Rows from block 7, named by matrix and row number. Rows with one number belong to one channel. Each number is 128 + 32 x the weight over its row's rms, rounded and kept within 0 to 255. All counts start at 0. After the name is the row's rms in percent of the matrix's.
# convs0: first 3x3 conv (model.blocks.7.convs.0.weight, 144x144x3x3), inputs 30-35, a 3x3 kernel for each
# convs1: second 3x3 conv (model.blocks.7.convs.1.weight, 144x144x3x3, transposed), outputs 30-35, a 3x3 kernel for each
convs0.16 097 [ 97 157 171 101 138 115 146 137  80  95 101 114 104  63  87 150 123  90 109 163 154 145 125 103  99  95  99 165 147 103 122 117 158 104  76 184 128  89 136 129 115 122 106 127 122 129  84 105 161 141 132 216 129 101]
convs0.17 100 [137 105  98 135 111 134  91 139 130  73  75 113 158 108 113 126 118 124 110 106  84 126  72  55 139  92 196 131 170 165 125 141 169 119 157 112 114 194  98 124  77 131 157 122  83 128 107 156  97  45  85 188 123 129]
convs0.18 099 [167 141  99 127 103 126 142 134 142 126 107 163 106 146 118 131  90 101 143 134 192 102  66 130 131 113 125 127 152 120 155 113 131  83 130  97 111 101 112 112 139 144 112 153 142 123 149 155 147 168 191 144 141 116]
convs0.19 103 [ 73  99  97 109 106 128 100 144 139 137 133 122  96  84  80  73 167 136 114 151 121 136  94 125 128 100 109 108 159  88 146 117 218 124 151 114  82  95 164 152 120 159 141 154  98  89 145  86 175  59  83 133 148  95]
convs0.20 100 [107 111 120 151 178  89 153 128 104 130 165 123 119 185  79 179 220 132 127  83 110 172 131 122  90 132 132 136 215 123 119 118  87 204 166 119 128 173 119 165 128  89 132 175 132 101 137 163 159 115 100 104 129 162]
convs0.21 103 [150 192 115 107 137  90 150 134 156 139 196 173 136 103 141 112 135 163 135 120 145  66 171 145 100 126  65 149 163 143 151 135 143  71 163 100 121 154 126 170  95 131 141  80 147 109 107  81 143 146  54 137 123  94]
convs0.22 100 [113 114 167 131 124 198 121 121  96 137  97 123 151 156 126 102 133 109 123 116 125 100 108 188  73 152 152 113 162 175 147  73 180 143  81 188  43 122 121 131  94 114 102 101 106 140 108  83 126 153 133 157  62 112]
convs0.23 101 [ 97 156  47 145 125 143  71 110 110 148 163 150 146 106 124 109 113  70 106 102 161 152 215 185 124 109 111 231  77  97 167 153 112 126 121  98 159 143 110 105 108 144 108  63  94 142 136 141 154 124 152 195 125 125]
convs0.24 104 [114 135 139 133 132 148 124  82 171 130 152  31 147 158 120 156 155 130 123 118  54 131 148  52 191 106  74 134 130 153 197 134 189 125 152 162 106 134  89 147  82 122 135 137  73 190 134  47 179 155 105 147 139  97]
convs0.25 096 [145 122 146 123  91 120  92 146 179 117  65 134 110  67 110 123  80  96 100 159 141 155 118 107  90 139 137 165 101 130 157 119 119 115 142 112 134 152 172 104  98 126 176 172 118 152 112 102 126  60 111 143  60 132]
convs0.26 100 [182 118 119 164 154 149  52 124 121 100  93  66  69 151 191 159 116 139 132 121  98 164 114 131 144  87  58  79 119 172 150 108 120 141 130 145 143 108  59 148  98 154 151 133  86  80 139  61 173 149 108 136  97  27]
convs0.27 099 [198 127 142 109 174 106 146 162 161 155 160 130 135 108 115 112 115 131 112  77  90 169 148 124 138  81 120 135  55  72 127 113 156  93 110 117 107 120  76 186 192 149 117  91 103 117 110  63 118 160  93 178  92 123]
convs0.28 097 [147 108 119 112  72  94 120 148 151 118 107 129 132 177 142  98 142 104 102  73 161 156 111  88  89 160 140 152 137 131 132 182 113 136 162  56 116  57 164 117 121 159  98 113 129 101  74 114 103 110 124 104 142 124]
convs0.29 101 [162 134 115 146 126 133 202 146 141 113 114 145 137 110 139 124  22  89 106 135 175  95 106  91 171 126 129 139 125 107 147 147 138  91 131 150  98 133 158 145  33 119 102 148 123 108 147 128 137 161 106  71  69  62]
convs0.30 098 [122 115  54 107  70 156 124 150 148 140 119 131 133 135 115 120 110 127 150 185 166 183 129  55 165  95  82 124 104 156 123 123 106  80  68  66 156 112 127 202 136 188 163 174 138 181 124  90 181 125  57 157 134  76]
convs0.31 097 [104 144  69 170 113 107 134 151 140 157 138 139 141 137 124 131 127 145 134 137 169 106 175 161 125 137 147 153  95 157 154 149 106  73  57  85  92  69 154 139 134 156 140  92  98  80  84 160 117 141 215 143 133 174]
convs0.32 096 [101 133 153 187 106 111 109 159  78  59 156 174 109  96 151 108  86 121 124 133  93 124 115 142 111 116 129 166 137  94 162 105 135 145 114 101 117 100 132 168 132 123 120 115 147 109 131  82 117 122  94 147 152 123]
convs0.33 099 [172  58 101 113 114  52 171 118 142 143  89  63 109 162 124 165 145  86 151 110 133 178 139 138 110 164  95 170 105 151 122 112 150 113 146  92 120 115  58 118 139 112 170 132 141 133 172 120 102  95  95  92 127 117]
convs0.34 097 [167  99 154 140 158 148  80 107 134 120 158 180 157 201 115 145 115 110  96 111 122 140 104 134  61  87 114 139 133 129 119 144 136 115 125 116 160 180 154 140 111 120  84  86 119 143 118  91 116  85 134 137 154 115]
convs0.35 101 [154  93 119  65  86 136  55 151 133 139 213  99 150 136 126  74 125 137  64 186 112  70  98  83  69 140 105  73 176 123 133 182 150 112 137 176 126 142 148  72 123 182 118  90 116 160 110 114 113 101 107 111 126 147]
convs0.36 100 [122 123 102 153 110 129 105  62 107 133  31 133 116  99  97 125  96 102  90  93 172 110 114 178 102 129 134 134 163 145  22 159 124 177 123 135 147 132  87 186 103 118  81 120 130 134 132 122 140 134  71 118 128  59]
convs0.37 100 [141 139 115 141 105 181 108  81 147 173 114  64 167  99  66 151 143 139 146 132 120 113 147  93 172 116 131  52 140 171 119 166 120 140 127 130 114 136 182 135 107 136 113 125 111 101 123  96 148 121 133 136 105 145]
convs0.38 101 [ 89 183 142 112  58  77  52 152 160 134 173 134 107 168 101 103 109 142  75 144 117  89 147  96 118 137 171  97 136 133 104 158 118  82 162  63 106 114 154  87 141 146  54 150 131 148 136  93  45 164 173 117 137 164]
convs0.39 098 [176 124 159 130 113 151  80 121 199 117  95 156 108 160 139 134 196 105 143 132 126 177 113 130  65 107  70 106  98 142 103 158  45 117 168 154 211 163 176 125 101 147  85 115 115 143 148 202  91 147 113 126 146 167]
convs0.40 100 [126 144 100 151 143 113 152  96 182 138 146 181  72 157 130 126  51 100  95 179 148  85 140 122  96  74 110 111 112  99 151 110 138 142 173  90 161 130 120 140 158 169 102  95 132 120 167 138  77  97 113  89 121  58]
convs0.41 104 [122  48 134 137 119 160 150 187 104 139 128 123 170 157 123 162 159 171 183 138 108 134 114  76 153  83 167 132 141  55  65 127 119  72 114 120 113 156 150 141 179 159 126 117 146  97  89  75 114 107  83 166 139 127]
convs0.42 099 [ 54 111 109  91 135 110 162 162 158 106 102 117 129 169  88  90  87  68 171 155 111 118  97 136 132 172 112 136 140  89  87 129 127 121 176 159  87  86 110 122 141 113  93  79  49 159 112 172 176 103 100 105  47 117]
convs0.43 098 [118  84  36 127 145 120 143 125 153  86  76 157 170 132 139  91  72  70 123 146 113 109 113  91 121 127 119  96  71 166 115 134 132 108  90  75  92 167 103  95  78  69  63 165 192 108 162 158  76 126  94 139  49  23]
convs0.44 109 [160 180 157 148 147 126 101 138 147  88 134 124 175 143 128 136  77 136 150 111 101  79 147 106  98 122 103 102 109 121 108 125 187 130 160  96 130  96 108  76  89  85 141 159 128  85 114  68 140  78  73 115 124 132]
convs0.45 101 [117 142 127 112 139  94 145 110  80  91 126 113 139 122 131 143 140 174 121 120 216 150 148 167 152  89 139 125  93  98 139 131  92 129 113 101 112 183 146 130  88  92 119  98  93 195 203 159  95 119 121 130  94 179]
convs0.46 103 [ 90 119 150 137 127 129 168 159 100 103 139 128  91  88 128 116 101 124 105  42 128 132 106 123 107  30 110 133  96 143 129 137  76 121  77 143 139 146  85 185 141 139 106 114  93 148  60 112 114 163 147 128 145  79]
convs0.47 103 [114 156 158  93 116 137  81 139 107  95  44 165  98 115 118 114 107 166 199 178 128 136 117 124 128 114 136  53 195 141 106 187 122  92 138 156 156 110 123 140 155  91 115 114 103 126 141 176 173 149 151 158 162 208]
convs0.48 097 [ 76 160 127 119 150 162 136 116 152 133 108 147 130 127  89 139 124  70 140 148  96  53 160 167 114 185 109 117 123  58 140  76 118 109 114 125 102 118 114 108 152 127 110  53 144  94 129 127 127  52 161 158  84 134]
convs0.49 099 [111 177 102 106 131 100 109 137 142 111 117  82 150 165 111 120  95 131 190  60 115 114 111  94 123 125 125  96 126 104 137  93  92 154 110  91 129 158 122  96 134 130 131  98 132 120  46 129 134 174 122 135 118 139]
convs0.50 097 [ 94 159 147 176 126 135 177  99  88 105 143  76 182  95 106 150 162  83 140 145 134 117 165 106  81 102  81 179 123  91 134 108 161 145 122 109 130 104 139 153 111 120 115 126 123 144 142 155  36 134 147 115 143 183]
convs0.51 105 [132 118  87 137 132 188 179 126 131 100 134  87  97 113 122 132  95 149 178 127 143 137 155 167 102 167 148 119 148  76  72 176  94 118 167 138 123 150 128 103 125 157  63 113 106 151  85 196 138 169 188  40 114  73]
convs0.52 103 [184 139 136 164  62 108 136 150 151 110 149 119 155 103 112 133 139 144 148 124 173 156  62 134 103 169 160  91 118  96 105 166 147 106 144 165 110 107 122 137  61 162 194 170 116 157 151 131 123 120 128 135 119 173]
convs0.53 095 [ 94 130 173 115 143 161  78 210  43 119 126 102  88  46  72 104 126 140  89 105 122 153 189 185 112  88 150  80 188 127 111 129 149  92 172 152 163 119  81 120 100 128 100 159  94 114 132 130 145 142 114 136 125 111]
convs0.54 095 [157  52 105 150 122 155 108 150 137 195 168  45 128 106  97 111 160  79  86 167 149 144 165  97  80  89 139 156 155 139 162 129 169 147 102 116 115 130 112 118 158 154 128  35 107  73  91 133 119  19 139 109  86 167]
convs0.55 101 [ 86 153 128 132 160 133 138 101 176 154 117 150 168 106 142  71 180  71 133 134 132 100 105  85 139 181  56 122 137  56 124 133 122 129  64 116 115 114 166  96  98 154 113 110 104  91 126 165  97 144 135 133 174 101]
convs0.56 102 [ 97 152 168 122 153 159  96 147 108  90 136  82 126  91 163 124 145  77 108  81 127 111 140 132 100 104 104 125 131 120 104 143  85 102 171 107 111  88 104 122 107  99  68 138 133  95 192  78  66 118 144 139 102  69]
convs0.57 096 [128  71  86 165 132 130 101 123  84 149  84  80 115 110 126 121  90 154 145 145 192 126 115 111 154  92 194  91 113 145 135 132 140 134 106  86 145 160  99  60 131 126 152  80 142 118  72 108 132 109 175 139 183 165]
convs0.58 102 [108 214  91 123 171 150 143 119 145 121 112  52  70 119 165 109 155 100 213 178 107 126 162 108 149 201 102 173 131  84 164 163 104 151 146 153 145 140 142 140 109 112 168 157  85 152 122 141 178  94 100 196 141 149]
convs0.59 098 [ 81 131 150 110 103 143 104 131 163 210 154 125 205 183 149 145  94 105 157 130 131 139  60 105 190 144 111 108 132 135 170 153 117 150 113 141 164 158 108 135  84 135 123 110  90 167  76 156 199 100 185 179 118 192]
convs0.60 099 [131 165  80 127 118 126 139 149 144 118 106 120  75  47  97 139  67 114 142 173 182  81 150 121  86 122 147  97 126 151 134  99 141  69 143 142 150 104 107  76 184 128 136 106 123  42 139 159 143 167 162 134  41  81]
convs0.61 101 [142  44 120 124  99 181  94  80 187 130 100 124 104  53  81 103 103 133 150 133 109 173 148 138 126 131 147 122 170 122 120 123 126 125 150 161 188 100 151 103 130 171  89  90 156 128 176 118  75  44 124 132  94 180]
convs0.62 104 [135  92 121 118 131 173 146 127 200 160 170 111  76  68 103 123 122 154  98  88 106 125 188 108 131 142 118 147  84 153 125 109 143 138 168 112 103 149  70 129 144 107 155 143 109 116 148 114 105 107 127  89 112  94]
convs0.63 099 [ 98 152  79 109 130 152 146 190 151 150  64 140 143 107  79 107 181 107 161 138 136 125 118 147  99  68  98 180 148 102 156 154 105 114 106 131 160 116 185 109  95 133 147 162  96  68 150 154 122  27 195 144 119 149]
convs0.64 099 [166 100  89 122  88 141  65  91 111  85 136  97 124 136 123 142  80 124  81  73 137 152  65  84  76 117  95 172 122 129 137 132 133 147 109 113  88  99  95 166 105 118 131  99  58 151 182 116 104 113  97 103 106 119]
convs0.65 101 [ 95 192  71 126 132 130 107 109 141 119 117 130 126  75 105 134  88 147  99 118 117 165  92  70 144  90 114 115 172 117  82 138 122 138 147 173 177 116 137  93 139 144 178  97 209 124  98  96 102 111 144  73  60 104]
convs0.66 102 [153 195 152 150 128 126 113 107 156 129 147 107 126 132 155  75 205 118  53  78  93 128 161 134 146 103 150 151  79  65 105 128 139 106  95 116 141  89 118  74 130 135 151 104 135 127  91 120 152 130 113 101  99 110]
convs0.67 101 [147 119 166  84 156 127  89  96 143 108 102 136  81  94 100 194 178 132 108 136 107 145 142 123  66 145  96 128 167 115 114 109 121 169 150 126  91 141 158 128  45 137 124 140 147 137 133 172 125 119 122  94 137 129]
convs0.68 100 [125 141 115 111 111 129 152 180 150 150 186  91 128 117  95 176  98 152 163 107  81 157 129  74  99 123  98 181 100 111 152 126 152 125  88  82  56 143 130  89 141 169 144 148 147  89 132 147 108 148 190 169 140 149]
convs0.69 096 [140  97 110 158 184 132  94 149 127 144  89 159  63 100  85 118 135 166  89 141  96 116  83 136 124  88  65  84 142 176 129 100 204 122  46 146  96  87 116 144 126 118 158 117 112  89  82 113 165 120 154 161 161 119]
convs0.70 101 [ 65 107 115 168 157  95 142 128  91 116  87 180  92 152 184 132 110 126 165 160 128 109 170 100 118  85  94  98 110 152  79 112 103 120 134 134 111 146 127 144 150 192 102 130 139 123  76  54 127 143  66 148 106  92]
convs0.71 100 [134 122  47  83 146 146 112  71 125 123 173 139 125 157  90  62 123  70 112 185  75 117 172 169  80 188  91 100 228 116 113 134  99 126 123  77 160 149 129 157 179 117  85 162 139 120  84 108 129 164  99 106 147 114]
convs0.72 105 [124 181 105 131 156 110 172 154 139  92  86  94 119 144 117  96  67  98  86 198 161 144 181 111 138 172 107 113  52 120 129 116 174  78 127 107 103 181  95  93  95  64 109 118  92 168  90 116 137 145 144  66  90 110]
convs0.73 104 [ 74 157 121 125 112  96 126 140  88 103  76 149  64  84 135  93 103 114 149 134 108 100 155  95 150  92 119 153 146 135 137 134 118 122 184 114 136 127 106 180 122 101 177 156  97 176  47 102 160  93 140 148  94 106]
convs0.74 101 [138 215  91 147 138 171 108 126 106 116 108 151 120 119 134 137 146 120 109 122 182 147 140 110 120  75 159 138 174 142  82 104 145 112  89 139 133 198 177 128 129 148 177 137 130  71  99 147 146  92 191  62 136 133]
convs0.75 099 [ 72 142 137  69 109 136 152  98  95 178 183 151  67 124 135 125 152 115 114 109 204 118 137 137 126 117 142 126 104 147 118 110 151 154 130  64  88 111 110 165 153  91 203 145 137 162 132 150 149  84 112 157 164 142]
convs0.76 104 [114  42 107 155  33  72 126 154 157  69 113  65 133 127 132 115 115 114  91 108 119 117  98 121 105  85 134 108 111 154 121 100 154 121  71  90 154  76 177 114 106 170 152 128 122 107 104 178  48 133 155 137 102 135]
convs0.77 104 [141 133 118 124  88 123  80 128 133 132  99 164  93 156 105  89 125 148  80  66 110 118 100 115 121 104 144  84 161 153 106 191 163 115 116  71 119 151  54 110  68 122  25  79 125 115 151 107 120 151 141 150 171 105]
convs1.16 095 [116 173  75 111 138 157 132 129 151 119 164 139 137 110 144 139  87 134 130  95 153 143 108 172 176 110 100 106 134 128  76 140 139 166 115 143 101 106  68 162 147 130 125 181 100 194 166  49 126  41 131 212 182  92]
convs1.17 101 [141  81 130 138  99 139 148 137 124 139 139 119  83  95 139 162 134  92 140 107 105  82 113 142 144 147 126 101 102 122 141 127 139 143 162 194 121  79  86  93  79  98  72  90  81 121  64  73 125 155 126 102 180 116]
convs1.18 103 [ 90 130 127 111 148 102 106  83  70 107 133 155 150  74 113 139  99  97 123 119 106 137  87 105 123 124 142 123 102 132 125 179 188 185 196 145 143 185 114 161 102  76 110 141 100 119  97 167  65  92 156 129  56 101]
convs1.19 100 [153  97 125 183 120 137  89  86 128 159 152 147  60  73 173 100 117 164 128 127 173 172 124 130  73  87 110 145  98 163  99 115 122 186 111 113 172 169 116 137 121 115 143 156  92 130 193  55 206 133 109 150 162  89]
convs1.20 099 [110  57 111 139 100  87 125 121  53 146  71 105 120 118 102 115 169 129 133 111  98 122 116 152 116 113 114 119 165  98  85 117 114 103 115 142  49 112 155 133 153 144 103  96  90 133 117 170 115 113 149 123  89 133]
convs1.21 102 [122 155 158  91 132 135 109  94 156  91 102 144 126 109 106  53 127 104 145 146 176  86 168 149  94 130 190 116 112 135 102 125 110 102 124 132 135 123 144 134  87 145  83 107 144 118 137 121 101 114  69  77 173 106]
convs1.22 098 [154  78 150 109 107 140 103 170 149 112  96  97 129 127 149 187 128 133 154  78 118  89 121 144 150 222 145 130 117  78 112 113 117 142 132 128 189 115 206 149 113  98 162 161 122 128 146 124 137  59  15  83 103 188]
convs1.23 103 [109 108 129 169 153 120 101 148  77 111 134 163 126 117  73 120 114  97 101  48  57 119 119  95 129  89 164 158 155  93 163  88 168 103 100 108 120  78 150 146 118  79 149 104 192 141 193 142 138 109 132 151 129 119]
convs1.24 095 [ 94 136 124  82 154 148 128 142 111 173 165 154  89 113 138  95 137 140 115 134  64 139 149 172 100 111 151 131 130 147 203 164 111  99 177 166 135 100 143 127 140 181 149 146  84 114 162 105 118 113 182 161 188  42]
convs1.25 099 [125 194 164  66   0 127 135 149 129 191  97  79 156 100 122  87 116 135 124  96 131 127 155  80 111 114 134 101 107  90  99 109 144 142 131 135 111 167 119 120 147 149 100 142 169  29  92 158 132  95 120 130 104  73]
convs1.26 095 [159 112 127  89 116 107 100 116 172 104 136 174 104  80 121 151 160 122 147 108 159 165 142  85  87 122 133  92 150 162 116  73 144 113 136 206  93  94 100 158  68  92 152 121 200 156 125 124 126 140 118 130  93  88]
convs1.27 098 [115 139 114 137 108 146  81  94 120 195 119  68  85  80 116  99  90 101 146 151 121 151 147 133 156 125 123 127 142 162  99  69 108 123  90 103 191 138 123 134  97  77 141 156 101  99 124  80 132 170  55 119 163 103]
convs1.28 104 [ 91  90 137 127 105 123 108  88  93 171 160 176  73 132 151 145  62 115 142 177 145 127  73  69  84 167 171 174 122 115 121 111 119 154 123 110 105 116 118 137  87  33 167 110 142 100 115 145  86 118 114 115  65 152]
convs1.29 103 [114 135  92 133 138 173 149 171 114 170 121  87 104  98 142 168 103 170 117 142 139 137 160 136 105 122 181 164 125 131 171 102 137 174 136 143 155 135 137 162  69 191 149 142 139  88 107 112 102 125 167 161 152 132]
convs1.30 103 [162 110 187 103 123  87 156 132 106 147 241 195 173 109 116  92 143 142 133  89 126 125 122 106 143 163 118 126  89 102 220 121 163 180 133 115 135 103 109 123 146  90 156 136  90  53 141 171 145 108 173 126 133 135]
convs1.31 092 [144 109 110 118 118  94 104 201 112 125 117 102 151  95 139  75  99 121  82  47  68 175 124 129 100 108  92 108 111 150 133 133 140 151 144  99 150 143 107 136 154  50 140 117 122 182 172 106 158 100 185 155 135 185]
convs1.32 096 [143 123 146 103  65  83 137 184 134 141  75 103 179 133 125 128  91 174 158 137 106 122 134 145 151 127  76 137 123 126 112 134  55  85 172 138 105 119 124  68 119 102 106  91 142 122 127  83 111 158  70 195 158 110]
convs1.33 099 [ 81 176  99 142 102 102 135 113 149 119 166 146  71  80 117 121 109 155  92 153 126 137 128 104  97  99 182 126 162 162  80 132 116 168 189 118  84 157 156  92 109 133 171 136 171 120  96 122  62 114 141 116 118 168]
convs1.34 096 [114 115 128  73 116 126 138  59 151 102 145 132 139  84 120 180 145 109 135 179  97 140 128 135 131 149 129 190 108 146 119  99 123 127 122 194 113 153 120 118 137 168 102 149  84 166 133 179 129 145  93 111 143 120]
convs1.35 110 [167 168 139 100 148 121 150 175 148 110 108 108 114  85 122 120 126 165 159 171  93 160 175 150  59 174 128 100 169  79  82 112 155  69 135 142 150 110 126 126 104 121 152  95  63  62  80 143 112  94  93  56  92  87]
convs1.36 106 [119  72 138 118 177 104  86 128 138 152 123 116 150 126 132 181 113  71 114 118 150  70  79 186  84  39 131 150 204 133 113 142 171 138 157 191 130  22 130 189 149 139 156 104  69  92 154 138 176 124  73 142 148 137]
convs1.37 099 [111 142 155 157 106 118 133 174 191 114 174 153 127 122 186 114 121 137 119  80 159  80 104 133 111  92 110 158  88  93 126 149 113 170 131 138 107 137 173 157 107  63 155 107 116 127 192  87 165 116 119 133 143  87]
convs1.38 101 [ 83 160 206 162 138 142 126 122 115 206 107  89 115 108 101 112 141 132 152 131  80 134 149 155 103 156 161 125 142 120 125 138  72  18 160 101  82 103 129 132 109 197 121 192 118 156  93 118 130 132  48 121 120 130]
convs1.39 095 [ 90 157 152  98  75  71 104 179 138 168  94 107 144 131 113 116 159 164  71 100  88 105 156 131 105 121 116 164  69 121 140 138 166 123 146 120 109 140  83 100 127  85  91 129 158 214 135 111 124 132  61 136 147  71]
convs1.40 098 [176 174  95 127 121 163 127 154 146 141  80 147  94 118 123 161 117 138 167 123  81 139 118  81 130  95 154 161 109 101 126  96  80 108 203  81 137 149 127 117 133 118 123 165 112 136 112 139  59  80 125 110 174  97]
convs1.41 102 [123 183 174 112  55  63 202 162 155 164 165 129 108 123 102 163 130 157  98 150 142 139 146 143 122 104  26 182 118  29 127  91  79 156  83 122 139 124  69 152 135 105 129 109  73 137  87  71 142 115 123 139  96  95]
convs1.42 102 [132 120 133 117 152 128  91 141 105 154  99 133 125 155 197 125 125 168 153 171  90 110 120 130 106 137 206  98 111 106 101 220  93 130 146 145 165 109 126 168 152 100 164 112 180 153 108 138 120  99 120 104 104 152]
convs1.43 096 [129 172 119 131 135  88 134 136 151 167 114 133 123 142 168 116  87 109 107 171 129 214 172 131  80  88 159 147 117 127 130  87 129 115  90 110 114 126 116 116  82 165  89 169 171 133 129 152 134 122  87 106  94 128]
convs1.44 110 [ 83 115 177  98 116 138 137 164 146 112 133 142 156 126 102 165 125  91 137 130  69 134  79 143 102 143 166  99  90 112 147 109 101  91  42 116  73  97 164   0  64 209  58 105 187 100 110 118   0 106 108  55 124 106]
convs1.45 098 [124  85  97  68 103  84 111 141 157  68  87  84 133 131 108 136 117 100  99 172 161 157 135  95 104  91 125 129 205 123 143 129 160 162  86 119 142  69 120 115 131 140 104 118 116 134  83 122  89 150  76 107 150  44]
convs1.46 101 [150 119 155 120 122 156 110 150 121  72 121  99 138  75  97 154 114 176 185 142 106 139 131 196 182  61  98 148 146 114 167 123 163  62 129 107 130 140 129 157 140 133 165 135 129 176 142 162 100 113  75 175 154 111]
convs1.47 097 [123 116 118 101  60  73 133 232 160 139  60  92  85 135  98 157  47 156 150 132  93 156 159 147  89  82 119 173 156 126 128  94 132  95 126 157 135  95 149  97  81 100 137 111 189  75 124 107 112  93 142 149 143  75]
convs1.48 098 [151 211  59 118 135 127 140 132 155 119  61 164  90 174 170 115 150  99  88 121 120  98 101 136  88 163 170 122 181 138  77 142 110 108 130 123 190 129  92 102 187 181 128  94 121 140  77 124  84 185 113 125 159 128]
convs1.49 101 [154  96 121 166 153 177 159 113  77 130 125 105 152  75 114 147 112  84 121 163 115  94 135  83 100 141 121 162  95 115 113 102 129 102  80 117 116 120 149 147 111  87 152 115 111 203 157 132 101 100 170 173 133 169]
convs1.50 095 [ 83 164 148 118  64 131 123 156 116 127 107 122 143 114 126 158 147  84  74 118 130  92  76 103 104  89 139  94  44 132 156 171 149 162  81 135 151 174  50 113  93 167 132 127 143 184 173 151 123 112  86 162 149 139]
convs1.51 102 [109 111  88 103 183 151  92  96 134 133 104  85 137 126 112  51 152 128 159 146 158 142  75 112 161 134 167 156 166 110 124 148 151 136 174  99 148 186 142  65 159 125 124  96  94 108 137  91  62 133  89 153 118 122]
convs1.52 097 [124 132  91 117 101  69 103  51  86 125 154 170 174  96 157 154 144 153  56 117 128 118  99 117 117 130  57 116 154 140 169 115 106 132 132 121 108 139 105 181 112 110 116 109  90 101 131  41 152 117 118  96 157 137]
convs1.53 097 [ 79  97 156 178 149 147 104 156 170  83  71  94  99  73 125 164 155  99 124  90  92  99 146 124 126 132  94  93 123 138 110 154 194 161  68 135  91 133 135 147 123 174 151 101 154  98  93 147  83 108 157 120 167 163]
convs1.54 097 [112 102  83 134  89 115 151 107  66 120 148 164 132 110 159 186  88  98 145 143 139 127 191 130 118 116 118 179  84 151  71  87  78  84  84 104 186 137 108 164  69  67 121 110 110 130 113 144 173  93 115  93 128 137]
convs1.55 101 [122 175 137 121 169 143 125 131 138 121 176 193  95  47 113 132 163 132 121 102 122 126 122  69 145 148 117 104 111 123  77  64 113 120 152 111 113 155 213 106 183 176 145 104  89 182 141 117 115 201 147 164 102 115]
convs1.56 100 [129 132 120 130  85 131 125  97 130 102 139 147 151 105 132 134 148 112 198 117 132 108 133 132 156 164 144 128  75 108 116  95 120 168 107 143 117 140 163 117 139  93 156 154 129 135 154 126 160 156 140 115  95  98]
convs1.57 094 [106 150 127  94 121 149 116 228 122 185 124 125 143 133 220 104 135 127 154 114 129 120 163 159 125 147 181 170 109 114 112  86 109 113 176 117 120 184 159 172 124 133 127 105 144 165 119  98  95 172 137  96 123  63]
convs1.58 105 [164 170 144  83 124 100 139 160 154 136 166 168 137 107  38 158 118 143  79 171 151 132  55 115 114 132 120 125 175 113  93 110 127 181 114 127  98  89 136  86 136 145 141  89 113  58 115 102 164 148 146  91 146 179]
convs1.59 100 [160 128  56 132 115 118 154 128 130 136 139 105 142 153 100 138 127 102 133 136 145 170 130  83 143 130 111 153 118 143 140 141  81 188 145  58 158  98 144 171 121 108  91 133  95 127 135 100 148 166  58 122 104 117]
convs1.60 099 [ 95 181 104  88  93 137 102 128 158 101  97 137 153 136 158  84 187 126 135 199 148 111 135 175 172 210 113 168  85  93 185  93 151 153 150 141  70 162 206 142 130  99 129  71 140 128 130 138  59 155 113  70 141 122]
convs1.61 100 [ 99  96  75 139 153 131 114 145 113 157 159 183 157  94 125 116 160 176 150 151 134 101 112  89 142 133 128 101 102 134 133 174 146 160 130 129 192 114  88 141  68 112 110  97 128 200 150 129 119  87  63  65 106 148]
convs1.62 102 [ 81 138 166 117 125 200  93 135 107 150 142 152 153 104 128 120 130  71  58 124 114 111 100 119 173 171  73 115 125 154 117 133 134 129 145 145  53 148 210  87 134 148  66 103 178 131 154 163 157  91 132 103  97 159]
convs1.63 103 [174 164 134 140  94 110 110 138 144  82 182 160 122 110 129 131 126 141  64  84 139 172 114  98 144 119 149  75 107 134  50 130 122 176 179 141  91 158 140 158 161 153 102  92 117  98 116 206 118 127 194 117 101  83]
convs1.64 098 [ 99 125 129  92 144 131 112  73 163 181  98 147 102 102 126  72 111 153 125 139 146 113 175 157  73  55 126  98  67  80 221 149  99 128 106 137 103  85 172  92 100 100 124 141 148 162 155 147 111 124  52  54 161 206]
convs1.65 099 [207 207 166  94 164 155 190  91 118 164 142 169 118 123 153 138 148  95 107 125 199 111 146 152 115 135  77 118  87  94 109 114 178  87 123 140 152  93  56 143 113 130 135 121 111 109 116 156  64 123  48 165 146  44]
convs1.66 099 [149  73  92 173 119 162 101  77 184 124 111 143 146 154 143 149 137 137 125  92 126 124 146 212 151 114 133 128 123 127 100  66  72 183  96 124 105 121 169 114 158 138 147 120 164 126  94 123  69 155 126 163 170 170]
convs1.67 100 [154  95 149 128 119 139 130 115 147 148 174 125 141  48  75 112 114 114 161 118 156 113 157  78 125 142  69 158 110 149 148  82 116 191 119 172 131 109  89 113 166 152 124 157 127 111 147  91 122 134  98 136 149  92]
convs1.68 097 [ 95 134 135  65 147 131  97 151 157 100 147  93 114  83 140 139 101 116  88 101  99  67 121 117 130  77 128 142 147 132 179 162 112 110 191 146 162 125 129  78  95 184 101  99 162  56 140 143 112 137 171 154 125  99]
convs1.69 100 [189 148 147 141 103 115 102 174 140 166 137 132 181  92 114  97  75 174 152  49  75 150 190 154 177 132 171 141  73 108 111 125 103 121 150 172  78 134 207 162 147 126  92 144 156 126 228 213 137 162 136 112 147 147]
convs1.70 103 [ 95 155 117 135 160 188  91  99 115 119 110  82 153 120  90 118 143 153 192 115  98  88 108 103 110  93 158  93 130 147 113 143 111 136 152 163 113 160 127 152 114  62 161  88 118  89 141 118 136 151 141 149 138 113]
convs1.71 096 [158 113  80  71  94 139 122   0  64  81 128 147  55  75 126 150 146 178  90  57  92 130  94 135 111  74 165 170 136 117  82 145 143  74  78  70 174 171  94 127 125  91 100 147 157 173 148  69 161  90 120 139  95 168]
convs1.72 102 [105 108 126 134 176 107 136 179 166 127 105 122 177 173 140 111 113  57 154 133 149 127 132 187 117 104 121  85 148 153 150 169  94  78 152 113 137 160 121 143 110 106  89 152 159 121  97 148 118 131 134 115 129 180]
convs1.73 103 [ 94 175 121 158 113  57 121 150  97  97  83 143  82  74  34 123 169  87 109  86 120 134 123 104 133  88  79 128 127  84 108  69 126 184 161 103  87 102  91 170  86 107 152 115 123 127  89  95  84 116 118 140 136  83]
convs1.74 103 [167  74 101  89 107 138 133 110 117  86 169 107 137 116 174 157 134 152 105 155 189 101 103 136  99 175 170  95 153 206 119 153 149  85 170 154 105  74 102 115 140 147 154 176 134 170 142 182 108 123 143 110 145 119]
convs1.75 104 [123 127 135 134  88   0 149 152  50 134 174 146 101 130 147 159 138 106 131 108  82 130 122 140 115 127  84 120 165 135  96 142 183 121 131 121 137 143 144 115 134 123 134 142 156 154  92  56 165 117  73 145 131  79]
convs1.76 102 [151 134 116 137 153 125 135 155 135 138 141  65 142 140 138  94 120 124 163 107 205  64 145 107 172 146 116 177  77 160 140 133  62 137 155 169 113 152 144 133  35 106  91  82  73 123 113 121 142 119 155  92  92 110]
convs1.77 104 [135 151 155 108  96 118 142  88 123 180 191 127  75 176 141  50 106 101 133 135 144 130 141 127 145 138 178 157 141 106 157 133 142  38 129 106 168 144 142 126  63 154 178 139 146 128 142 114 148 115 139 128 134 162]